Rows from block 2 of a small class-conditioned spectrogram diffusion model, named by matrix and row number. Rows with one number within an expert belong to one neuron, the router's apart. Each number is 500 + 50 x the weight over its row's rms, rounded and kept within 0 to 999. All counts start at 0. Numbers have three digits each. After the name is the row's rms in percent of the matrix's.
After each expert's rows are labels from the 100 clips, of 14976 (inputs lightly noised), where the router gives the expert most weight on average: "peak in band" is the frequency band that holds the peak. Only what is clearly more common there than usual is listed. The data: chords played on synthesised instruments.
# router: router (model.blocks.2.mlp.router.weight, 64x128), inputs 0-127
# up: expert up (model.blocks.2.mlp.up, 64x32x128), inputs 0-127
# down: expert down (model.blocks.2.mlp.down, 64x128x32, transposed), outputs 0-127

# expert 51
router.51 095:459432476629500525503450517571495478536459548547464655528542444463440414473472466522433487447368466421510475498529428466431441555428589506494467515502527547485492492593500508554561483525448560566497600435507551522414492435472511520459474583515511530585542508498472499433438561533447594460503552517498450513451555505538445501534504492464542497491412558495504440524524358544518519518522
up.1 140:530460516432452452525582530442471593509495518488429520505585543481549390568526544529545473548540536555490499492461517520517442482534557383542384441570366483542504435560474555444571498539477569482560455456482524609470455524499554411490552522441560537452548514494501449494518564491410563529427496556392540465410517517502442566553532519488500497463573530505438549522573504553451497447482
down.1 135:478477491512568509479502468528519441494541473528602479493475504515424581466453435436489541422537480526573528558506571485539457516463454578454637589445589517455488584425539402574417553452481509477536566559505455466528548438474531553542453527500561473510433521489366555461478422480535489451565412447593428554541582537570568544496481485485510549508450506531531490462497578490496501582499
up.2 082:529616506591506587541476511471482433546464536553526556476485483507492497520508606444503488584543508526495487515485418529433467483515521499512490486532452585453553473494549514553568595449527499419431573540438437446515472527542557447488526507478563495572504588496450454440437530459556587562528413452517443502478606509560438465489568409583477509577496552472503440412431440630450504530498
down.2 084:530489443519452506517518568441557472687476510573483543564428478474496566489456503540496592528545408529523479468488567513461382512546419524438512489467481500564542528398472593454512531455490533478531474555482455463451494459512519511423453563492443556534389577521546471598478467567583423512535553447527532466467460464517474499478556564529440557584497494511468465404582532510542572509475
up.3 082:543484517567467556523478539553432515510478497503435516523440491513481448537507505470476498560482553527487528498571461516532450490495552460445508594549570455373504519499459526520542575488542574500629440557446479527516504471505554424472432525493518517422566438463512586462456467616425545426446475502425516582496552551480478526549472464393563461547452422503534498477575467358542397449409
down.3 084:486462534546447625415508482550459540598406487575413593487606495488454501488578522553418467527448476488569485453422515431447583474468509548413510543497481496413415505546447450473505572480460555540525450545428572515448429529488490403427445516454481494517579450469462490518507496596446463455470509551472482493490546548571435425519535503449530529533477512457548520425458440430488555495454
up.4 084:488495456477458448539486443616462557485449474501465498512484539598495418627493527492544403561519485538518479463578580553497447495426543559481511576540542433451443448538429550597415508466488561539497419487455510527489470429463540535479487499448484503386513526475481506401423479448479559553565563501503489538464391442515507527580542504425525591542449434458478404452575533541504523480460
down.4 089:542524445483524398505434494479555464435537456501500523536597543425444537482534526435446445401448568436560501479427546568488362459502522490473533464419443491586510495640527416453522538521535509480492518494528524439439472482473482469519440477590478519485487490446524439605502530503503548516497409405571454423501528444429482502437493534561532524432556566443470532545383569522490528523513
up.5 133:538528497477436584448523462543458573413550456514538517448537426480569397548580549453520528582459461563484502581478465628462455502534482459554509515435555489541504472506427461431381455490581519458510477570493475483537542455459461507529501552490646519459485474524467445481551436480540585450469498492596588561370478481457460483549459478445570555477534490483480451473541440547473460501441
down.5 125:424549527521464388551542509502483410520484502539499486546472519501454561442435416498434427462573599507579482453456580424544443507494498587435442516499475501464507482592514500523615518490433500539499570447467497515426432495546577519513480485504304410523501459434597569545483512438508480526503466459467451503524460469505464542516506489504537514518571495503468588542419557455428559517545
up.6 136:489468462510511551519514445536553468476517509422508561509599473436410510551518413579501560525480468477515515540519481523538430523527505384484539493566487495455598486589508507510514529376545481635422463431505466443498472501440564514516517502456489564480551431471551465532408498465452576517493532452459500521506617500537569611500603418456554548485459492540429443518486501499405513563398
down.6 134:510525487485516493478467488554464558524497522600463474486433536530595509425510605455555434427499508558485523540447511537535508516521537594567555544479459480504426539534531502526509488590481511384497504473543487546438522448515538521507484485447535435524482566519490563533610503529489513525440441573552513470547498465476402488563382527543499417447502574464580519496549477499673597380570
peak in band: 2000 to 4000 Hz

# expert 29
router.29 080:482430459409513472512502536439541478468530615433577515525490571465475487400468465376566452434462454422462523513499501519545598490494471515494569456522502487546520488471505557454487493528565591544508552554526523540526541569465501384521477471551393505550541423527456527476451533525499431530428517587492488466528479510646526412446506606568585504539500523505491540465575559443528463484579
up.5 105:519463409457555498501577424410497487520523531586493498473556532444582491415566474496594510449414503540484385507498527526484480546537566454528565488556499554459566499459556483419490482542514560488501552567368528555569428485460457519561438427490440544456464481554507530524538572509512481577479527476526532460356586519552594469506447512584551460496486487456413536497485488434464469425533
down.5 100:446438519475567539543507509437532475490518529462504520487510447495480479569495550509457474471478471481586540504529516461541496489515451488472534508511465503510441660432466494390504511445478485472501440596492452468567495530492516431429571447293586549553544498484481443486556609502558385534437580555526494491502475513555508471452465531483538447518505520499503468408510510404570617544580
up.6 114:412537445530570370527529430437549514533430460382556533566444441487399475551503508459521467517470434434495445521491509483446555480397494472579462430558483571456570528553464354426518518470503500490485487496499473532494454496456527489481495474484449441479435467511554529589515488517490477496417515495553439440595609483539461531468428433483546528451509418542447441459435535483410525531538
down.6 103:478502463474471610540476528544527499516494534631419475400500428464495569452499461573526430387455484597473589446480517525628427549578467523513600504457562448513428534527496561480520535617480498463542448392510522428457560483492477512503556571558478505521569559542502520454507535542515570545467536513527554497479405550503521466501491514482484491515544543407490468558572500558562473425490
up.7 082:448473587505473423485528480455523506456470525514469540465544553509582503617502458531568455517456584490501464501501485557531483451539542527436559505534426496509566484507500517443510508482499461421404445482477582603500419466512481536514374410460429532505500533593561446545501555385401515495465597508453468463553502551467554578512477499488559482586513551457519537585485411430480552440395
down.7 088:469586500550527449493486477485479476418471443440459541487560474477485495463483554566499563564549501515578440560515458532561451477508451575468518555480481478485564507420505598544399444405496479530486482412506555571473528519442514615434494464428497535510492561488494455398457552524429537496486567488392520533518566560557566523569414428394521460466495453357471448479480413473503453503510
up.8 110:592441462425519512507561529486438529545536571462436453460523556465528461549475573447658556563525525494452417506543468472505554468535528452459482451522455493518463502492507533514517427475506593510501477489464467576582501507506570443474576425473550579479625434489500473505479575475465474608596524604405474493454537523531504562559504462476556468483521506546459521547582418493460430452399
down.8 103:507503448510499464537453525370547561493447481461411498431623420454551532487550617472445423496521587456508449477449417526517483527559497495467498435510410471526555493572560479488500515575525472447444529457442458458415562512520530430511524499512570524486640484451592423467519464536439526543448518572543468474509435498487486468408530551410519489441521568397476527523536514503470556445545
up.9 090:593441442459627410518543533515554515512504538531525483484498504426485452487356506468514551503468484471436477431527539532485562435497508530477503521449443474642517499560359516506444524510547564495494515549472410502549428449489589426425541508504455505571519552515496446464545575522487489508528556429494463506543517607546522458533466569581561488516535526566456518461503494559457593617513
down.9 087:509450516541611461537483470465562528510478524481469512521444492435533411569455509491456500560628493602454492502459502459428344479455579541514426515535473514522528554438409628493504545469507449470453441523434403518586469451573440413499471527499401462495512504464499534520572529438472485521511586491457536507508481507537503522534462536427473439503530552577589457524462445495447522605539
up.10 112:582520510505478445449463504550451469566555495526579459497502598442445468461430485545581613546472503540427512559477521535450539540530502444533496435505465536574432530580454418480616432467556539559574510535559581554507469512463500517413528514472521514502479536442438476620560584462461444493499503551415489536440594575496495598614513466476486514425500460533448500526501500499502419512574
down.10 107:479573441499381565477529452580467457494492508507573400564477622497508452488455572466609527562452495403488513486545524412487461428513389497436481524503444502518422531530539489557579421505476516561534509532499574532505525508457468546368487405490472542583486507516423486499496556429547520440491467570470483528520606512462472475546520445610525527452467415555499525503502541458464479458463
peak in band: 1000 to 2000 Hz

# expert 55
router.55 078:485484462496492507424506367486410576554503443512424580477467500541600546464518463531466544485579515487590482554502516498471497521542449542433477498417490476484524482496499488549510389414509367553506548519446615518480529626480450517527472489561556459507385571541560458483454480409539492497495537524443530510523524404558545540489539468520531448565495509355550517468534503533439461494545
up.2 075:542439455520533473460453561590380473494444551469574529485438642456458499507410523497490466507496474505553419601497547564528536541475516529507550546522539527473427432484459498530422495548470446505475425512538537495516484532500522599467586510521582458507480544580515503647495470559436526539519411465498490490443410583567463496510475484428457417507498442491546514486587524482507568377520
down.2 091:498484386459457498495495518464547443443489528526418429423580494475515653440516449527578488519401493517548442599507501567557458491471521466505482402466512467473472319489498475544508472529482514500476497463469545478482528520581437621512487555626541545495518456436453489468525508534448496463516492491459539468461511535444509479490432479454499499456468480402508458571529496477392476392576
up.3 100:538491599580447584478517521611493588476412537524448549529529444521431378557466408578434488548449477491534495414480453501453490477497564522553444538477591452441418485531399524493445571500498563420520483422530554584506540467379562451471471520485532444487500484543426430483498545488502606473468533507399506489488500519527468525559537503451471538457472506463428477521492433536476535576471
down.3 104:493442409485498552513545496543579532482549522496528483546513487445506454479516402460577477449508480475558557446483493488439336459504488448487532453473439534617421303535551459520521483523526525462505445496536532466428443456541556461501499487607462470527574478502480454515492567467577536504512515532468455474450421422507443428419556506569529495456511519516414496497537557553500567442593
up.4 086:412568513472414588487542473588473547416525421505500555446485456504469391562464578527478595634495519543557509471528481585481468534512512509435439554427534459548484442520405508433412393436517459485514513499497445505576493549420499520549557523511581473475494508613542464499568484441562528492489571449533527522466499552548481546505432449464572533464533555468512505482528393551497470556523
down.4 089:497438531532538456471512561437500586460519439531509399543477438531449493503365462486547528410561521531445503439530441423509533496508626571497590507539505490421514477567499437493505484546503561545467486500549528553429487518548509511485467493433352565477546498478601558481433509524497532529432593524389422547563480489548540511450471481494564538464461481506451562477464530417560539409558
up.5 098:537512403512552457449557467469519438597507544528603495471432470452486498482526544472497620480563510447408486486565495451527503541541494360581564521438470507507577457502473482500493440510532419573550536507476339434492547439516544485559589496495576535591472502541515591566493470480521439544479490525596541458503551467455528486530454559508497406502530484539504552550548545580476447495562
down.5 102:496474567493455514529495511444603488458568511464526455481648521493533546478437478476575517408508480447478501450428533542490287436476449509490492462481463540505563539447546461466495463538492504604462553493531605500525524503492378571555495483511402457489475499475495447523516468561587548558525522400507392467533474534483482498408513508572454490542555532538440488501417515478519528469444
up.6 079:530517510568520482587414467395392460540497512482417516540412386483410464589459537563513475467500500490479555517515462440454540569416465479537446548557508484513499501492497477384497515496452515471542375474465405470553487513516526441559549571516470503572576435482475571561441503478448504517461461496521480467468590476469397407429494505519447478467585445556577477558477488533532533580460
down.6 088:501615474523509505434492496477587515491490488461447487443542478490466571482481495467576552509396494588493472523484530549660552502548530518483490459537560492502438552519549472485454444491444510546458560424485582458465537489530535560375474481423561475469492523502489341507483399480535479527469474534494486456535526624423445525465494481502409532513496540414472492524538507479448398465632
up.7 100:538492482522615439491474481479483541555505507560464602471495487534514500552505470507499534417490527452454450531550519476418510571536552459549536567555576551488590535519554420541557494549464583459458587563488498459549462405559603564558477454452480502619458595554482468505505539475615494486478535461426489443563580472438508594531571531549581436564524534493460550485523422520525434494534
down.7 103:460491447531516482482511469522579568480480525406513555509491474480500463524419500503465491486541498559503482538510440482514527472480530522538499519460495525575507341409382572481454472453581325572492427411542505620465505500440427507464478535450447479542409492520502447486491487558397571470496580478504511492562472494527517519542463525468488440517597495441560450569478492520567561600429
peak in band: 4000 to 8000 Hz

# expert 47
router.47 111:448537473466481524528598544495510453442528491524465440510498480493507505566469535544527451569361574609475530514554569614441524540546517441542434513561548524500506544571518536509483573545518578489475416530551408431547435473493534527527524456417542508459581465470419568483562487509511546463498469379504492449486527553420511492447447457425411506409600449567471409489499483502500513520426
up.0 091:549533529562545500520468438502409456478566582580458436502583417456473563605477510595463496413443495451514499533525550468419500556523563532557655556603556507489466563522581492486468506512481519501401409522557485419507482469489479547576515474526441504537540451458560425497474527397556594545520465468494498528582411472480561461432506492499568463533429481497516472527447522497504524484453
down.0 095:525545543483661586416480442478512482459538554494571492453515493495522615482547360453555397470532458517568491461429523533461486455483444528486506574526481500417519616452492552484492519551461514543495525542506473380446480475580468551520450488601478482534563467497469531424442470497463533510512532469500553557534518470521506523451589481411509508512461521510466454556651560504499590465499
up.1 108:483513496469542523487414563443485537521512474414512485545489543557441413427548514488532462557492544461491577476526514581588539574508543489544498534519440531469476309500449528531403543515513420538525431523538456528509607487501558502414587568483535525527547449597522603471520453493545399523441403534517518552494525511433493536546474506441528505552504484518559505462469618474487465405506
down.1 105:497491504526590495531483541421528457543574451478556447530469541533440446466483528515462538525497483434523529454526429496539567532537462499576500491517446520516488365469430529465512460547592372540579409504452517524479553517520574477533534519605476493551509483486570596469482465525538410558417530547416505555512400482501572513530423476501476396462464525518498505501568504463624620441446
up.2 110:424635500492442526437498490529354537533472372428622541473488470493562497444490461530543527546467521572453480471514458575495557543480469465426498518453533496539543493507531611466382437514537452532516493520459480492559552348528384545463500566481540478510489526550463488493608440574574471455519479460465472470481480544521518565451449484476481473513461536474474481477426412497513517532458
down.2 101:456529524504498514461513465474491606469486472452496466560449536449600408539463500532462464515596486558486589447506606502448408468569418475492550477456498529497534488484479551457468457479523435508488490501515440466568481446435389509411436533576570475495488445533558465566436515509403562443536427458523458461419505542527582449484477577487559471509546591399572549466515482541530536549378
up.3 112:423460560502528510505450531500409544514468379507507442561522436434346513575365562462427466428561562497463544519540498490535499459430385475475450470427519491495435509604520497495579491495572544461451520483530514473450433476555537510477464467475508534503546489582574468570509498548528388516549536494461534550474513508486421532486478477434559376472519509522518467565484445393524493506519
down.3 104:393523409466494541494517559554533464426553475469537546465528563500520406541522500469479509528390496514542544504464494584468379526542453470553430553428611522572451511439493489420528485427533469445574489523485430456593495522458445476493497478554645433494483455560509479535603484513529513461494522451515578483447464484525557484476475532462615467486523510528586438525480423559576512512411
up.4 097:408526502501543536432557414469493566550435507509520480612483573438565537503546548532575522518412447541487421513416465508516629576486546490456557481533535605523529387452546527515491503477526461507442517564555527497583464539498466517533437468505417527457468489589530499511538475500485440584524476399500441498515622544556508514526515509527486534489488579555425442468384415441451496486490
down.4 101:439412507533422491566553457496482561471502487560475490426507414455557514414478483437545512469547529460421461549524473458584596473505545455484512482471444431428468467493488542562469608417425602360507499515486573521496474513439435525491506474533539583497537570516499522534504411536529463519473536588555567548569565528489489489494555438454492535516553477479466410524513428469559369521429
up.5 117:454474479523541502430533480469399516633468494533452461601586569410588471423519534580511515470454443469451475446476579489493534556546483579480509573475503568521539513554583519471527412538517419607526576516427518526537473497449458523498434478447501565466561487513572530445468490517454547467447566456486410522465595516519546442549481548440567495466526408431487492462501491487502616555514
down.5 101:437456540402426569470519426547512489531488446486509569457489408513581530459523539559570529560504615497473518537550470534466477459421603406487535540482473420494595480533584550475429495469448532449493488487531553547457527469485478577514507489483545573555512527522477570468641579484465526510456505507500518551577556547523488588476563502476505538584509420440493498622411512513492461558583
peak in band: 250 to 500 Hz

# expert 21
router.21 086:429513487490494516440454425425443567508578502503506565481457556590590543385554429473470521415593494485601540504465502490516463510488451544412499503426456540489503471455510470570541452431531411475497535554463566479501585608480466518529455513558468516557413563552544459535463483466606399503475530571435514502518509399557567512489551531525559446547458553428602479512485502527529475463477
up.1 091:536474576490493491583521517494507509462514407450487560544461493395489391646448530598537568580499433504545453438470436544449499443515554556494399488501465576526480447468440491453471476454494485496435398434519430570538419530454495479533507575494510612510503485539500490547595552470490526519527569454515498501476561538558465456496500526411491511470531550610531468520525504570494531621440
down.1 087:454527454461501477504544516409526495422478510470502424492518485509518565463574492431564516482530504576466493550561467461647492466465508509440572486558575456399522546527611510550460442504469571442529575446495571462448547578512523494450436443520614487439488514448504440428443482543485526469445459561447481521596535474498549483485486433513564559485399563387470490478444563478494496449610
up.2 101:474546402538553530531425432441448583540475443563495551548517567500453537406575510462551531472516561484480494585455539570506464507501509439453429547532480520451612494539566486586640552448501499477492482549453451397471548536561435539553539452461454504516536591551520558559460397475561473620470506476433477538479593453525527462534555485473533536545506486514542451446509536486526571440533
down.2 109:581467554543592476545488525487500512531504464526517568545501484467415425561490471566456536603481489491377472455488516485340469489492607500582440505512467559495564588422430533450475531487561537418500456547483380534547433515518500453542504524560401581516518561541514492540500450483562464547514559472485555505473471462541534503569495485520542522526471451585514552484489461529550353532445
up.3 121:505561597539426531572436481545458511428486419422526563532484463573421480595521515458533512589487517515466585493455486566463495467554499446476467527532447479446484483544530482540545504451448576456532486459605458425488522401448591502556610569492574497503539533519453490459469433470589552467408499512478497558565434474459454611469590436456523576522547493492533496452563569557521452518507
down.3 117:542520510554470599559456439515485587487509504524557555572452494494477471473451427448473463562549513521386583463439520499400555501524569423453459449454476535471565419523487590584538527481522526411497476546519450453491542516517470433539518511488451469552552511511441500511407473552537529466505467473469459515449463401511524480502496549533487589567538588532491481469460519569521682627450
up.4 098:592426541538591611588499440493387462507556468544473474533528508370520454558487507559517552466487492496466466567491467454574464465537530441482539532528478436416458522475477600491475507445533471534551446480566588544481508456422518493540544489474487497460571496535544520543482463519440624511493514429401481636488499582497486621542519402460510439480460496468501507539474477414450474533472
down.4 100:444548466457472431444480507391476492504519439489531473509426491549480566486537579466514513522484468586557481472477533449531377502497497485474440503561441456438447624447484477438490522455464518427497484518531431527499435543539370418499461427491542518489468539435512493463556489482585435488421557541566508535547476409486492496482515498497571499449499471536484470398534493497690609428497
up.5 103:550467456523487439542492457528511562462438503512458447579493440525511402623514536496512381530493505456510461389507492502527452524449590541461528564530473430432465432470463588530405554507495512482447477465473483567451525427458566546515445533490513536449534511511521499400436439458427621578542539434524460534559419427509556503558523501451550526528439481414466434572537585483463552462462
down.5 100:464489554463461536492425517464456413399571447485511573448573578509526590496466492518460438378435458464553550501417517483523494516545414434519475466509563514465427624480590500469512460571525497445562497577560537465479477528438453416523456417552532622523460478491470435531566565555534442441480432520446546440496479512460530531511444477533537590497511554453493486511441440508587555511488
up.6 120:486478587497509506538541373500504576503548445512473561573454409491488475660564591531506552537605513522484498544523485513452509517519557446491477524521459446496492467521491505498606507419516460553484457499578440543425427576444529523561552513467441572479495561514467513455490521417410553580464550432509431605542601502553497549535559452434508450486510504552510425463535477531536435558457
down.6 106:490534518494478531537502519408535439447514496484562493502461462472459470485625493498569443488448469513398518448547418444493339492536551422500554501510486498423457597502622551478531471550520684434524523507586515457450526517472520431566447507589420573517567427440446546488482510518522485442462557606539472510547523456494535489501493487508574549476482565541526508523458513472557502516487
peak in band: 4000 to 8000 Hz

# expert 34
router.34 079:485472553417543485472450506463445578498609508518486542504432501475498431431484426490535614448409484421476520455553452522551479536479452508514451505431494378482542434496440469535449432524469425581537588505420547547502562563461517473482415512566420488490487585484590526421440461506582412491460554513496514496443537477522537520506520542559521448531399458547569575436523467445445439527535
up.0 084:475529522527546420561402529485456427413574493437488529475454432496481469566395503444566496427429454537439470569520500482564509556464515468394430487555514442503559487489534499547443477439475525515521499530441517525487365460454467481433387532496426521444520537462594468512478396491461506419421452511510543475559561569605465498497497486526519476497452421602546516435512498444441531530444
down.0 091:490435416511472579451465463564545530519504508492423525503588480542451545440501492549532456525469501537463532465550498438542347537521482450540595432481583536516368529457477545489472520587474511523544441439525555389511495495559535514481627611437530473504508460540488460441464546515499496548538488536432582542453436482493486466522478452478503501502517543416409475480511561545574427383559
up.1 102:503485491537539435538480532500444498527443586523501545518476393452451516591451472532500489443514513462486492454467506504557442461575517499385424471427542558461468515508491426544587391473449536547505524644548433459606532470446473518499505594518513477646437474440546508451400459444507513455488505506499488447532527416514407517515534513563440515539570483417552466501520466576499487584448
down.1 100:487582488508610489421503541533486532450502548473445595481424554555470490492438515432446508513523544498586488567455480492406369517500476493608510512512481464518542534551511580478483555467499538511516529450558418484506511506494481459549556494542485426490499598489504446450575540465476481537507536444520534539540516503518416442541450531404417428459488495566556573460414387453436368571562
up.2 108:483506531503554406595426508435448412390530540427485559484459558471556472595440594423532443495491510566474422629522470558520445482528514569432460537596493499508569508498596495461505489455537512422470565533498512578467459473459485547515452466496532552453484539464548451503516473470407591487578487440524462546533548564545466612542469456497500462541473503490590444456495411483469531547475
down.2 105:514551545515479432544460523413485520452444491412551464466550579441580542461499604383498447469514583492505460611464444558489444435512524613453526543565372524489558517542585414558541475460465505469415587513566508554522554526521481486555438460539522542481514537461464439503539507553443519503551461470552415494465559486464471536428547463462517516508478592468563514537440465443466581518452
up.28 096:495476550524561587616467495482461527494449477434536549475448597489489544460497525391529535475438559468497564506532538469535427419400448462518446470412454383469498502469478588488502544482530463532590638488408512436507517517586455435493469457525468433457543534428462459476530478569521427503566557429497473614493474507451480495470530479608452534567533452522522529499467454450538509524570
down.28 100:547409489500497521590471503508451439527449520534511493491426443476557421538449393491529494466602489490407459486474506475461365538450618561502411496460491541499529468449446532485433507442479465439491487577429476544483464504515376443434477597542491534494470431522508569581580477533551443461430446480373489480528454505521472497581446534524525516517540423541486450517532557479436516592509
up.29 100:602408478482563422520441579514481451476542492547589390488488570443628547537436604479515530539492533492448465486523508531526529501529552553492595530493433504486417507441523529504491482561574520448506515583551464521578556462537547581600515510487551540483444537422508527496591462477458471538620469428573495639488411559490503495517456478508467476483463555495585517508497523489481506466558
down.29 098:496505521489462537525444505500553531498513480534567405472511542475631548422477548439583467458440510527432516545484489530555555521599477587425565525493462484492403554505572440564574436545522469516497491554491510459558656497588491526523482613498530489511527553473443513514541411422503445503544493551554540549484446555480556456461539517454412479502461586505634454487606507502495528528511
up.30 091:433415404439544453456514455470538468559560626538392561538512476538473562499502472539514516454435480511484484565502525432533505458530418580496480552545509450422493564439534458500499431483443488501465437471470506549631432504474489484462464396473439507515506583497564472424411477535526548479516510499532467483549530531445532476398437533495428480543556394549537561531429502420524492506374
down.30 091:497472498511631482525527443477461571509535481515488515475578445529539498475583431500592442459442445514528525510479534417555572522461402420439496525479533489512507625542491428430499525587393469540532447492468564412465452488508455520492495539448460433537467366519556592450461473517494529443411548476462547421525502514555549525499544500427472580493556466498479555457595518573461422546500
peak in band: 2000 to 4000 Hz

# expert 0
router.0 087:535463593469501504444459557504423528511590534555447546538462457481501477462500503524537596442413430396473480443496427474515583519447496507531485457454529500373429488438471449541500481524432524568518605488533516524553541516472546459522471497524448504528524486451564520471539503552565433579521548516486433487388488447553474476514570536479515494423322516591503581474527395474466478491570
up.0 109:510496520436523474532535471447427555493509573488354596461491490490437423558543517447545466466492496505552407512463478467556543526491561476515478524567516473522574485508457494446444484570397505450499495474460480512527420482494513464456600481509475555486619456578626451418462550543525529641535546501472496427468506464463472498540499550496601531524515539533444561611509389469537507505419
down.0 099:492500479475454485553481486419496560518450551474381598433515426476464522483590504481435420489534535512614436484445494453527457519455475472564423463524447497520589460489496543430537564597397442462459547427475469467457478510500425429501589482610511430493597427477602467409486538562504579557491535484569469456476453464489436475428476521496562524499562559442483490555475511505473552507505
up.1 099:581483521495537464530489543531373525493536512604470471511462443435482436557464457525573563438450443464451449513460515493593565543506567418434506488503522382480499479530439518483448501458480489449498458490481498545418472447471499477462485442481453488528566592492536574527516485473532464494381562528480542492465516535542468488518431616509480403396456433598513580494617530461485391493564
down.1 097:471607494527545557517517516503500494518485530566444420531443398482523518467513448482501482503500458486520525578514460498487468534548470499382469448526451442559501403533439529513500505480484492452523516563477489472300538476478439493448464483531444462525504535571499523543504447420527483424418580556508521473558435469484508491475487587482446523397487382593590466464646489505441520497587
up.2 086:540540555531530470448499438530474519395551491592491515555589474376511406495506491512551460545421488543481435490577467512474448564494575481547548547522542510512532465525436455512403494491466500442504531523432579548527402562417570576518439527460478570474426598563540505415483583473529543562401497437470488501433564561568580471573490503505599486493449526455465502462449453505454492469522
down.2 088:495560492523528633482493485511552490519469547501446484508536512445467480503510512660418516527492513493590490524555453399503507514502462535526443457561513504452440618436422525485515455485469422501493489482444539552557478578448430463470528489457463467533473591558515470374489516457477451569574590505506534524451478519587504471589452494500437442485452374435485467512439476422566570518587
up.3 094:528436498517561484460553540522462553506506528507444533560610499546579460481470611471518410497556605450504528467514547485458531444497554490534518533474477510484462567497514535494548457503469579392557493536440529603506555429518566483555527418433561459502440508553512520510566505524446483491423547532394468467478419474457412439488402525476512376424510507477542614493564449522500441407555
down.3 097:444449506531530438474533508476424575556524477514352507499649466464610465447555514518533427470447527456470466494502524532456523503495470506521450432500450454491451628623506490468569490559447551418508476503432518521389461504503538529481436497504490467456508503528523546534553484515519462479379546557470465417558468493481389461462434609458506454428490551450498545481534483516544461402498
up.4 099:584474493492536608512494522544477432528554514569478499441599506485552493502432489534495486426544535484488520533524467513547547510584385545525586631483532419439395523438547567592437595524506528463515499472447558540496510481445577511620489458468472467479515499461505571461471465525538565466522448494421503493516393519555502474471591514503423376530473498446577555506470479459514446456433
down.4 103:496462506439524606548479457550460556466536537575420496403641468501533534465576444481625446400483517523482573478501481488629572490515369489454552533430571472438412576504572483521518532614440513525527459411449556434486541498446488523511524546534452463522557454527502600462498507537560529512461495516491539455513457536558491447475494516466505500537488528462492469462518524518541434465411
up.5 104:613478551544575528529509540502451494514489583522471550416462531430501542516434494442479474494474505486555533445427458493516476438573519493473475466496433551524387479516401548503520515474446478555540560518578411451508474476557515409461506517521574510623529443398506456533425509458555480458547584498478369533469442486544389479507543587476485481510542466570586395555521480584514515542516
down.5 103:536421467499554538512474537522499424513513597535499558611425478455497441533493527517458539486521481518492531550464507498421334512427492471542474478455431448494507398530426573450524492473519448530482432507433436468484485489538453458523545581631395450507513523483494554420564509502430532520529611470439580499487453449481476492497495524511439423470518453596532527457529482463484514644560
peak in band: 2000 to 4000 Hz

# expert 50
router.50 101:493478528550520471538428618504503452462510530479573541451535505398424414489486507474485504560358391510444479500475427524484635556499521482543520538557486463507559525533559534442465550584568566482428541531558545530502460439494527476468480565420473508494567464459506567427490543551475573497429471456522512602463554582573447561532429421498573476519427527565487447437468462479532493526508
up.0 111:536536511425596400597493537428435458462575511399514394447573498442535476509489532381575525515492475553423469581505402588536567517568478506401481486554461474563627485516545502428473485520579449487515516557469433542481531458496464448521486522462476525501515482422582564477506446416488510470472522509549534523607535524543542531503466527515505435499510468581573464469537515474463451566467
down.0 108:476430441570463575408502477576637500505503495546515592547533537536435517463513445600450476453534520517596573390520588485451514496455560494603555481473617506466414507538516509483481466490494612496496473442557561422513484494494524574500495550590550496453492493533437448541442517554489503538548474485491500506464480515492432463511489421527550531533539559418402493524453553518567450389508
up.1 079:533575480556511410525437538501465468534418498484533538516423523497478479567465550535491561534482430503523418497449455595459513546449539523497529454546557581542545499524480465440420545447546555513439481456625450498530498463499523509396494524426590572544517537412543423517426575503489503524543505459553480582490613555520473569550490480481550610512444442433473434437439386527474443539511
down.1 091:615584459497414477508451530479591457474528497482533510507483526447368498563449511461507513509533456545593480540411472491494393497535484431434435530469531508556573544431525475486545544465499391565494533537494546454531508488431339455430492576554562569500494448487457413487549524488510593473586488490525495512464599484457545509509574452509528533472484487534504453574521593467486456587519
up.2 099:499520527511445562407493520558454652539485471471494521571426469473437490411545436533464559547477446441562499470445448484468581489433498466522541441501507491482480450489498452469440544446474477547491442465572522465574528572517567437464533477537545402463527464507556485501442500505540407599496416515486549520369514396528478467490582481480532591461394488486401511449463552450453469484571
down.2 100:497575491552385556443544543546540496565555496421529494481522508488470468445588452560416499510480521447639567427503503368469553522468471406461545456491486518512500502452548469490544502511439472481503543577456528434522566520522550437431529512506569516475529445463531411471464593556526496510479477457507411486418531452439476475437545441544543550460447568519404572498425580489400453483543
up.3 093:477462508529484570524514477477396537494541472546451505477437476387557474426495463531448524475462492545482477456574570417358477524465437543493477506465458492446521526505580567450438492555547474519479502528442520476519477534676439454529404508534409406443604430429452565554524486570395524467529437446479499508493515485443556491507471434450508436515543514508516453506516496477539601445457
down.3 097:529556514455505463411539472470440473522494536452491504495449453481550566505591472576430474574466529494463563431451473517558670473505648439446492503451445465500555540443543593463520445499418500548480461523505496537537459461434488565511426539522577514517503460494473577559514488470497617491501469446486400481514478579554464563438491521541622544496521430450532464491439485470459573567455
up.4 111:477443601492525440482451474490446554385482502471571529520475515460511487479501449500489507545451490492438508550449533562515533547500573468572557434517546579594499446500461416358523398481570535451511481590610522512500560545489492560476517447520511458539445517456483452606579507437500431436451496525523577598464522526456525528557412519509537545413577497593504456577477475478515479574539
down.4 107:494498424476492516517571487470442552563473555502479501480527499483476468542490554432508507485599534546573497409544452529453465501501420586548480590457495492485547552469589564541463587539431499505489475385426408507491456497430517485551554558538532528536629452484549612390471479625510594521559534465470462481515492470581433468478516439477528472615517472479501480433507521536482500449406
up.5 088:501523571467498474550446446540455550459559476500459461582442457501494368566528478552492424523479539490490511441662480565423314530452613538518487561543528468460450422548443526502425529541488537490569484486492537543480488464457541494476431556539489495458444554429481497388466522397485547493527482477562461584491500446465559478548502507489492565514412468451523458506475505539547565530514
down.5 098:522515512475492465561465492520573535383462513474511487508511516419518448524516540456564397594501586519534482510560455488489357424479571523463487520502428470494480439480481511564466509451478454496451511507430448506618473521600547504507396487658518461522611543431482399422548490442457517530531573453504487473450472420522531436533550469418529523473499569540516495498576514442498547556533
peak in band: 1000 to 2000 Hz